Weights of a small text-conditioned image flow-matching model: batches of 128.
Rows from block 12 of the denoiser of a small text-conditioned image flow-matching model, named by matrix and row number. Rows with one number belong to one channel. Each number is 128 + 32 x the weight over its row's rms, rounded and kept within 0 to 255. All counts start at 0. Numbers have three digits each.
After each channel's rows are labels from the 100 images, of 14976 (inputs lightly noised), where the channel reaches its highest value: "strongest on" is what is common among them; "patch colour" is the nearest of a few named colours to the mean colour under the peak. Only what is clearly more common there than usual is listed. The data: simulated fluorescence microscopy of cells. In brackets: how many of the 100, against the usual share in percent.
# convs0: first 3x3 conv (model.mid.2.convs.0.weight, 256x256x3x3, each kernel summed), inputs 0-85
# convs1: second 3x3 conv (model.mid.2.convs.1.weight, 256x256x3x3, transposed, each kernel summed), outputs 0-85

convs0.135:079128184134120135137104143171154127107115138160124160125172155145168152189153187190167170145139145088195131110139181196116158168124145131122162128107163145182157148103168182148125134121138140158101151147148132130202121126149204177190123150093126122090165131
convs1.135:141121124167160147098111166171073145158119113103136129114124151150076146119117142098112153131058133099134177147164095108167122121113196128155107133146121182089094076130106135139150144120115080149138150106127155157134127123084147219102170149059077152108162165
strongest on: few cells (89 vs 24.8); cells: one or two (89 vs 24.8); ring around the nucleus (44 vs 12.3)
patch colour: purple (33 vs 2.1); grey (26 vs 0.5)

convs0.166:115082120113086093112119068087100136128154076105088074139113127101144090055133143092149143107104080094126095113123096086107131113126075126088163089083101134127094146090091105129149174145072091063138167118114055085101083083226139114141113130110079125115089136
convs1.166:160168171163091130157089110122116178111114145133115132154154103106133110210123124137138089153166063177139135128141120119132172115111135120113076165174184102128078087146137169144129060100092081171097125114164163166184172114159158172124103144034129115161194125
strongest on: long thin cells (92 vs 13.1); crowded (56 vs 24.9); cells: ten or more (56 vs 24.9); yellow stain (44 vs 20.2)
patch colour: brown (50 vs 14.5)

convs0.137:170167105116101081070119111118062155131132082133110126128146130071138084108119158093191092109065066124154182165082108111072144161109063136083175080180115141126111188124104084131108114078137070057108133069089119068111163148123188082086070141117105113069127150
convs1.137:105126115068109133101141167120080125131094163110145095072150154137102109162125128151110124096124168106106157132115146106130146141103138135135183160118145131151128093141120170097109146098187154144158101110180145121131128124082118179134172128163197144149135147
strongest on: few cells (90 vs 24.8); cells: one or two (90 vs 24.8)
patch colour: brown (36 vs 14.5)

convs0.219:201117132120116076113208139084063147096090081073164063121101058104138111100160171128156059102167101049054071144131129083108122110150179115161101132132153093126137149117114055127117056123073103149125066119134095106099124108137139170120131118118177128109138090
convs1.219:159090106155129122114070167114108135078096171115136167139155106121097111120099156135125144146190074128125175087111114147091144094169079108111155132138130138146153148123110153144098127152138132173116116078174104124073098110071130110167140093126079100095089175
strongest on: crowded (58 vs 24.9); cells: ten or more (58 vs 24.9); ring around the nucleus (51 vs 12.3); yellow stain (44 vs 20.2)
patch colour: brown (48 vs 14.5)

convs0.53:087114081096107143090130141121164150183167133095122116148135105093143099053157124127167177107154122118141118083141136078148150143107103132141149114054111109100156192173055055142093175109110119074145122132084093143090137123105140109098176166093099117165077172
convs1.53:117091121168164122108147127130072184103170132148155137130138159132123144147157135095103173160070133063132130105101123106149134139121175155137119113127112175164173121145155176127135141134162116129136143083178135148156148119099155161103110157036120095115161105
strongest on: long thin cells (39 vs 13.1); ring around the nucleus (34 vs 12.3)
patch colour: brown (46 vs 14.5)

convs0.94:163167145162167137161169129165116105177157158118138195123116175189105137170143206165148155117160121141138127137153129151183128120158134138195157165111140118116153141159231113115124205160174167162146143127137128145179179158140122159143138148136154108063137167
convs1.94:140111137169154152090102174174062163146116140119116119128155158146085137113121150097108147122069134109134178136146103113181116117090198121150105115154132176102103077131114117142146127123113070157142161116147151147127143111102161195089156147054064159106165155
strongest on: few cells (84 vs 24.8); cells: one or two (84 vs 24.8); membrane rim (32 vs 12.8)
patch colour: purple (25 vs 2.1)

convs0.227:118092088092130101159131099089084075093088115140116070091089154111133083103082158117141128087137088056114113074083095079124148137071108104136141116118086069130119132112126125126064083072140121138096119126089078095089105134106138055145116060170122095163093074
convs1.227:183072119170121116106081097138115139097197093163144170106127109214104106134184167134109095130183122157127130207102104134132116155134107160081117156109116155148081132126161163121163127082112130127128137143139179101130164133172187145141131127108106103074113146
strongest on: ring around the nucleus (38 vs 12.3)
patch colour: brown (42 vs 14.5)

convs0.192:146105083102098109119163093125131120152105116070054134154081069084133098100152180117114115105091112104133066060136092095182095107095109143181114109127120082104077106106129092108120159146103148115084104143123068135125129112208099074135123124072160115112117118
convs1.192:136154115134084104122147161144124118097080164091186144147123101115094100092124088093137149143099095101128136153138110100107150112120137136138154153137172118120120108150099068128092124098067112186162139141071127081109128110071160170147130120145137140154151138
strongest on: long thin cells (84 vs 13.1); crowded (69 vs 24.9); cells: ten or more (69 vs 24.9); yellow stain (45 vs 20.2)
patch colour: brown (45 vs 14.5)

convs0.242:119144106094072117113140114139158156153103122088078183173113115083155124123125129101109124112099119162123076114219111122071135157122096106177123108114153084142106146142100100142131109232127134115090088131107127121136131124255086141156147119109135090119097163
convs1.242:087110092121094140124159191182118115154107129098121126106115121108140083145086136100104172155171093194135097134130128156079133097106132133090191151171159112117155096120116127112146144114069168174137087137135089142107141154108104211135143087122187105159127120
strongest on: long thin cells (100 vs 13.1); crowded (93 vs 24.9); cells: ten or more (93 vs 24.9); yellow stain (46 vs 20.2)
patch colour: brown (35 vs 14.5)

convs0.87:108156073155114165105177136154171184169113123114172116203141145091134131106183134141099147106131140139147172133177170112112115151167149155217135146152149140171126112153096098132129123125181182120166147117230165178111161162143092141142185141153128157129159149
convs1.87:121057113152157123078082129208102120154104202130112190115138074160144164114082126099161066175107111118134102156110075134138203078117117113120093115136168121097106106102146124110140152127155087197184138147115157053163187100124106145094141123106127132155164101
strongest on: long thin cells (42 vs 13.1); yellow stain (42 vs 20.2); look: ring around the nucleus (29 vs 12.3)
patch colour: brown (53 vs 14.5); green (25 vs 7.6)

convs0.19:107107145068152078179134083091109101114093091139093116103078140110118061132074155132152078138132064071091104078094094096153110105092081127155106109106090081092078121102187126115091100086133131129101117086129102097141143110101122080135105094105124119122106079
convs1.19:142085111149187094113094151123159096093118129139171170114147134158144127083160073102125186074128120119107183095092178131172093111169125174127167139133121148144147144120124172104135098107140148105101121143170133162131097154094153082136115071166145166151107117
strongest on: membrane rim (77 vs 12.8)
patch colour: brown (37 vs 14.5)

convs0.108:242172126119093162121164137092123106138148138157157117104135225102118127126106169164114159124110153153181074119089121113111078154134102118174203172117144086197126142190126137168113095122163135144138135125112195124120170127183128111071111138116132097131130137
convs1.108:120130128160150151084117164183085154146124140115131125118127136154071131110111135101118166138064122098138166129162122126170128125116196131146092119134120180090098078113101130133152125122107078143135137102122153145120129121092129229077158153071076173101156166
strongest on: ring around the nucleus (44 vs 12.3); long thin cells (30 vs 13.1)
patch colour: brown (44 vs 14.5)

convs0.150:088108119084093092170197106094122110093091102102082098106090118072137074125138183144102085112106077072105131134124094128091134145091091103126121113124110088104102153078157119122069099123132135158090085119166061088140101122169119081153055113142137129129073105
convs1.150:155073148217126034098121112150120099105141102107164203173119168146129169136106123120107160120144115178110174092118116162166113117171149072143114162166148128204086127136188150116134121132134124150176142115129105132121154069091149158126055116121079079113190157
strongest on: few cells (91 vs 24.8); cells: one or two (91 vs 24.8); membrane rim (63 vs 12.8)
patch colour: blue (49 vs 1.5)

convs0.193:093147107111124078103087096141127112172171168110120043049092096141129155104143205147147095104175136112108125112151137067183118122126151128176055141063074110084143150195182118153118165102157150153137172090111102140119150118120134087128122159128136109104114126
convs1.193:079099128196115156090115203137114184126096178121132133157169163101126118112140103093084142112148157108112138125108136138164112114133146148117103081117116198122108119176125099123135144113153019153153188086136122113143158146154149093090150157072100163137166140
strongest on: few cells (52 vs 24.8); cells: one or two (52 vs 24.8); ring around the nucleus (32 vs 12.3)
patch colour: brown (33 vs 14.5)

convs0.214:095100149118195109212160138099127070094116105197131086105121216181126122154109115128102134130147086093112114115141105135159113145110085192153171149139126142184083119135221175134091122075133119124127158134113114142093147162107161121149102101107133131172103092
convs1.214:125127155136125124112083161144111114127106143190105145139103143164117094071136140079134171104073089089069167120090134082147146115114147166066079194178119170134103133109142106113183123160152087131139177097138145131133139101108188122137117105093136095142130140
strongest on: membrane rim (95 vs 12.8); cells: three to five (56 vs 25.4)
patch colour: brown (36 vs 14.5)

convs0.92:161068133126146106132146100112120096129111046131099133129070093108167107128183148071138141042123095159085121104096090119132148126121063088127138058116121097154129167103110083162083128082079118085126139079132071127119085116122187109172074044148063058159122152
convs1.92:156118148139137125131116135099087163181184145188176122112126141129127132087110160114135149128116159126141214173094100141184114159147180143139140160156155164103129122101132146106163172127208118119172151109115084091170177151155178148105169116133123104120146129
strongest on: long thin cells (33 vs 13.1)
patch colour: brown (41 vs 14.5)

convs0.145:156131116148103122102094075091097170184191131067176071154067067144110120125196178113071102159163108152112204105105097124184080126188105121136098126120111160075150148102122143116126167146192101115148116095169119122095126090165122126096097151097078116118103134
convs1.145:149159110174126132105136185157106173146122159137141137103123126164065122112119103109129163122075142114134131139162151129165117140137211165125077129099117208126079077122100103147151131109106071143136158102091170154109131125102108200085160165084076184121147191
strongest on: ring around the nucleus (40 vs 12.3)
patch colour: brown (34 vs 14.5)

convs0.75:116100097109090097126154140131166140086122122058107120129092098112147124074102118107112136087125156074161157086147143104123156137106135085084141095107081128182103103136062069095123116043105119098095035169097069117100130118149088140095106079145117102147107119
convs1.75:124185072192065141079123102090041121137136120145171122152059081187127078137114145103112144144065091117084133118122126134126088163137160176140147156149124120111098049127170080119098141113073151071125144108081096117107137110097076176112129131076120058113185107
strongest on: crowded (55 vs 24.9); cells: ten or more (55 vs 24.9); long thin cells (40 vs 13.1)
patch colour: brown (34 vs 14.5)

convs0.195:169117113098101116127152092172137159165126113101062172205116066056167119126148171088147090086155126143110085091191092097132121138114104093192125097135140081123084143118132099156095132196123159104093077103152065126123108149204117101150149110085151082121134117
convs1.195:077167095103130114136093102121137103155127169110125118116064116105130076116110100124115126152136074148136147093115090122076175083154112151162171179175191113109105161117089157114118128116056114128131086131119177140078169157139107210141120043169123125159165063
strongest on: long thin cells (99 vs 13.1); crowded (90 vs 24.9); cells: ten or more (90 vs 24.9); yellow stain (47 vs 20.2)
patch colour: brown (51 vs 14.5)

convs0.155:103095085084138096149121082106145047108105093117068084061099130104135079127063162118142130116127079083117058092116133113147078099051084119145101103091080089127110122135134089112076137104115133103102130118117065114119117155109096073142084132119141112111093109
convs1.155:149102127160143029148160158154147139188118183133200095120111114173121132133123172083150134108098118109116158118088094147153138117114170128118123175147148140122134150176104087088149174095169077147171183084123092094141173114071191192137158156104108136111061155
strongest on: membrane rim (84 vs 12.8)
patch colour: brown (35 vs 14.5)

convs0.164:125083177096077104109110090142117101097079103080067130091087094087133100116081117122118083121139102087097098086115088105111128102073119063127124083116099070105114094117117080088088081100128162120067079097126104095106112113091084090138118084101115090108108085
convs1.164:085116081153105158065069179147147121176119121215158161133151141135085111136130142121104119074090095141147147151084133108174118099124175149131169089174096188121107091113061115201131117105134108165087126127122121204139124138115120109179158173057185189141163094
strongest on: few cells (100 vs 24.8); cells: one or two (100 vs 24.8)
patch colour: blue (34 vs 1.5); purple (26 vs 2.1)

convs0.117:108138127111088139117133142101167127094084111076087127198078076068147102127082101161121090127141144119121090101118139147092184098109118126134155079166098062121097105156078097119083102122126183140074055155153114142090107197129107126151136115115174111103170100
convs1.117:093118148183135159100128122105108123147141155167187107132117153132068155142102110087135154135080095137157196156088160167136053125131145178149157127164160099118118141101136145158149096151145146150099142143121145175157177114078103215126171157100156139115140079
strongest on: cells: three to five (60 vs 25.4); long thin cells (41 vs 13.1)
patch colour: brown (43 vs 14.5)

convs0.52:104128202099110133123127141096135048117055129122089109070090118141106133125097113140101168125087116067116096090079118156107117124073076099106150135147096073076100125087141067130067105084138147149061096202150118098125109184105071087130085085095150087124108104
convs1.52:158098096132144133057116157138047110118174101124141119098141090131129062141179095131126144104078161142187133124131152132173118126131197143161136171115108190080102083121132118151139127095058078157183105142137125191141142083084124178109164189111119111167136140
strongest on: few cells (86 vs 24.8); cells: one or two (86 vs 24.8); ring around the nucleus (48 vs 12.3)
patch colour: purple (29 vs 2.1)

convs0.105:158113117060131126205138097107120054130100111111104094069113162144124080095097091111088168079135065075104118096104127083154059133066151126103123141102102078128136115151173111123078051070087108087097085159110092134094145111128094094160102104131157122142097098
convs1.105:081131080157172121086081185194050174127183145074121124092076109140153125074146150115132122113076131097136141108142120130124132089123141125168103152126115138124144096117106161109149201170117063118110201173151154142180112122080148150141094115067109102054150142
strongest on: membrane rim (80 vs 12.8)
patch colour: brown (37 vs 14.5)

convs0.24:135098096082079096120123105124110160152146114091108097152095104088123134110157104081100137086111117143116112082140114092097110167105095101123115138084135083143105154112075062111126123177079089066120080125080084116126099112217107130153135088146133068125123144
convs1.24:157110105142056158128154118189127115107073163130167138107122108135139068162081102129079093146150110157120102122175111115105122075087144121111161154218185071119116107111134119116128119094051066143112129121157135136130166136105109187100119108112159087162140130
strongest on: long thin cells (98 vs 13.1); crowded (89 vs 24.9); cells: ten or more (89 vs 24.9); yellow stain (46 vs 20.2)
patch colour: brown (42 vs 14.5)

convs0.144:149181139107088119144160139171124146153149107109162196164188156161096147108150151125140217115159162109135089095113139101140119124138147107121139177095117097126135126203153109125129106105117147141166177169109133152106187121117138112108150166111128190128113118
convs1.144:131126132168136155085104173169074142156117125121137122114123149150072146119113146111118153147065116099141167138154122121172132108107201118156116124141108174088101075112104129143136131123123074167143142121149151137132127110090126229083168145071083162108158159
strongest on: few cells (51 vs 24.8); cells: one or two (51 vs 24.8); ring around the nucleus (32 vs 12.3); membrane rim (32 vs 12.8)
patch colour: purple (28 vs 2.1)

convs0.8:143105072090081093108126099088131113122124084099120101108079086097129106097098126088103125090082082099065113082122117125080105153102104061110101118086069088128097167139062094103083068119095108119084058122116098113083093120142101112121090061134113098136106061
convs1.8:083138140143153154060151165129042189109101171162172102150184129125090137127094142131085089136125128138139143131096123113104146131129197172112139166117158142089119105167093164178107113135124071131124155073138154171138153165153181122127154175134136134108103156
strongest on: ring around the nucleus (49 vs 12.3); fragmented nuclei (35 vs 12.4)
patch colour: brown (38 vs 14.5)

convs0.198:101107149111150137164155080096114075068080113113083100083096101124139073088078156147128130094131119073132117111111094098148114099076106130133109113112075099095088080117180143104066105068109138137070119100129103104114159148105084054092094086116140105137111080
convs1.198:168118143140130068131158148162081138156116141129118125137118190172103116103115101091140144108136085108060157187124141173123124138114123136140164106115117162075190147132170135115136137095113118094161097111117164131111152182111200153075150100114116149110092174
strongest on: cells: three to five (60 vs 25.4); membrane rim (55 vs 12.8)
patch colour: brown (41 vs 14.5)

convs0.86:108116045124095086135143137125148146145144141061119094195148109116184138034120212079114097092061165138083137094104087093137058099137188102134167166193176119094097115130096102155143143123112145137103086139153123171064171163138085101100157099103100118154145103
convs1.86:173113134143166084164115155152116092097105121149100158111060126169147073182130065081156102109123059167127128097120167079079170094115119106149187124125089126110147130111124144135156092117066063129176115163135095133152162155106176128125108080167131155123185153
strongest on: long thin cells (53 vs 13.1); cells: three to five (52 vs 25.4)
patch colour: brown (42 vs 14.5)

convs0.42:093098114054112097093134072128136071098073085097086142105088142090153085096075140108143106114106086077125081119153088113123122087065099086126118137114120100123091083111121110122069113090100109081110102113122099087109102149093111092146097093099125071136068078
convs1.42:159052153133157115101071142125108163160164110177168151172160172130076119164158115128137167152117088071121178107095117098137074174142212151128077113098154222109131144149144186129112058121143101116111181073161167151144132112108195159066174152068112132059140092
strongest on: few cells (95 vs 24.8); cells: one or two (95 vs 24.8); ring around the nucleus (37 vs 12.3)
patch colour: purple (36 vs 2.1)

convs0.68:135092144107181088159135103099112137131169098125111117108119120121138124193169218094100062120084142144089115108102102104153122120116075163130119102117129123111102140047218112152147137114159110084102174081099107096206116114125197124172098129100110136139094130
convs1.68:180138121109116097147100114109100153152117143148095108136111149112128122095097112064107168141127128135117187137134134080168125137170195104076123115129153190152125133114153108124169161126113106128187171126128173151163127079088188141121138190041087124096161161
strongest on: membrane rim (87 vs 12.8); crowded (52 vs 24.9); cells: ten or more (52 vs 24.9)
patch colour: brown (35 vs 14.5); green (30 vs 7.6)

convs0.25:106114127088122093141159094074106069111070067112099093091079104138108051094094148107133114110134098062089094106107106096110128116083082132138123116112080082107113114111135099101073106088100128144103101109144076091116121125116118070132087101097122110105095096
convs1.25:102129190153133091162076088114111123180165118117108148131091176167107188170176110066144206122088093119109146116090134088166141159092135168156100082155104130118135103091138149128112132183112140194127144066111095164122174132140132145104146119117129113085116169
strongest on: few cells (85 vs 24.8); cells: one or two (85 vs 24.8); ring around the nucleus (41 vs 12.3)
patch colour: purple (29 vs 2.1)

convs0.30:153108102086088073137125080108130157150113087108080129155089115079125089117123101093096071091089083121089148095126111082072138142094069096138120111113124090091096188103093082139087099133077121102100084099110084081139098150189149112142128079144135066122134123
convs1.30:101094127146119093104148135146190125112118127139123095148136092168147117119111117093127117165088124128100168108133120173068081115102055150106097099152170150124126182137084186184099081137140168100125089141133129188118093131125169165138126075207108140112127126
strongest on: long thin cells (80 vs 13.1); crowded (55 vs 24.9); cells: ten or more (55 vs 24.9); yellow stain (52 vs 20.2)
patch colour: brown (48 vs 14.5)

convs0.91:156110103118131150135114128173145099151176109142155092098142205086133095083128134083120208052114154168160111136195105139117140138091179103130141167096134101133135173168135071140102133099098087087173154113105174134131139128186166120154150106121120131151103181
convs1.91:128118129164143148087111176171081140146114125121137138114127145153061159112120141104117150128064118090135156141159122125168108112132184122150110122141106171098105084125110137140162136136126078145139133114128153144117118128087127229087169147075089163091159163
strongest on: long thin cells (40 vs 13.1); ring around the nucleus (38 vs 12.3)
patch colour: brown (41 vs 14.5)

convs0.224:150111114099073096120130096141136167171126099075082146154111118091132126108134119096134123112116121153105101112211104095079126148105116088151126111098151082148122186133079054129119115204102104112108067132107093122128099138218088136149138098117126083105105168
convs1.224:122144146078058145149121154155137105087107151077086119109114120130135131110113090105107138160131084138119107156119133132090155107147153150135199177184165143115116113135115089110131091118075164134116106129105125166089146125133106199103136092141127119172164119
strongest on: long thin cells (99 vs 13.1); crowded (95 vs 24.9); cells: ten or more (95 vs 24.9); yellow stain (47 vs 20.2)
patch colour: brown (40 vs 14.5)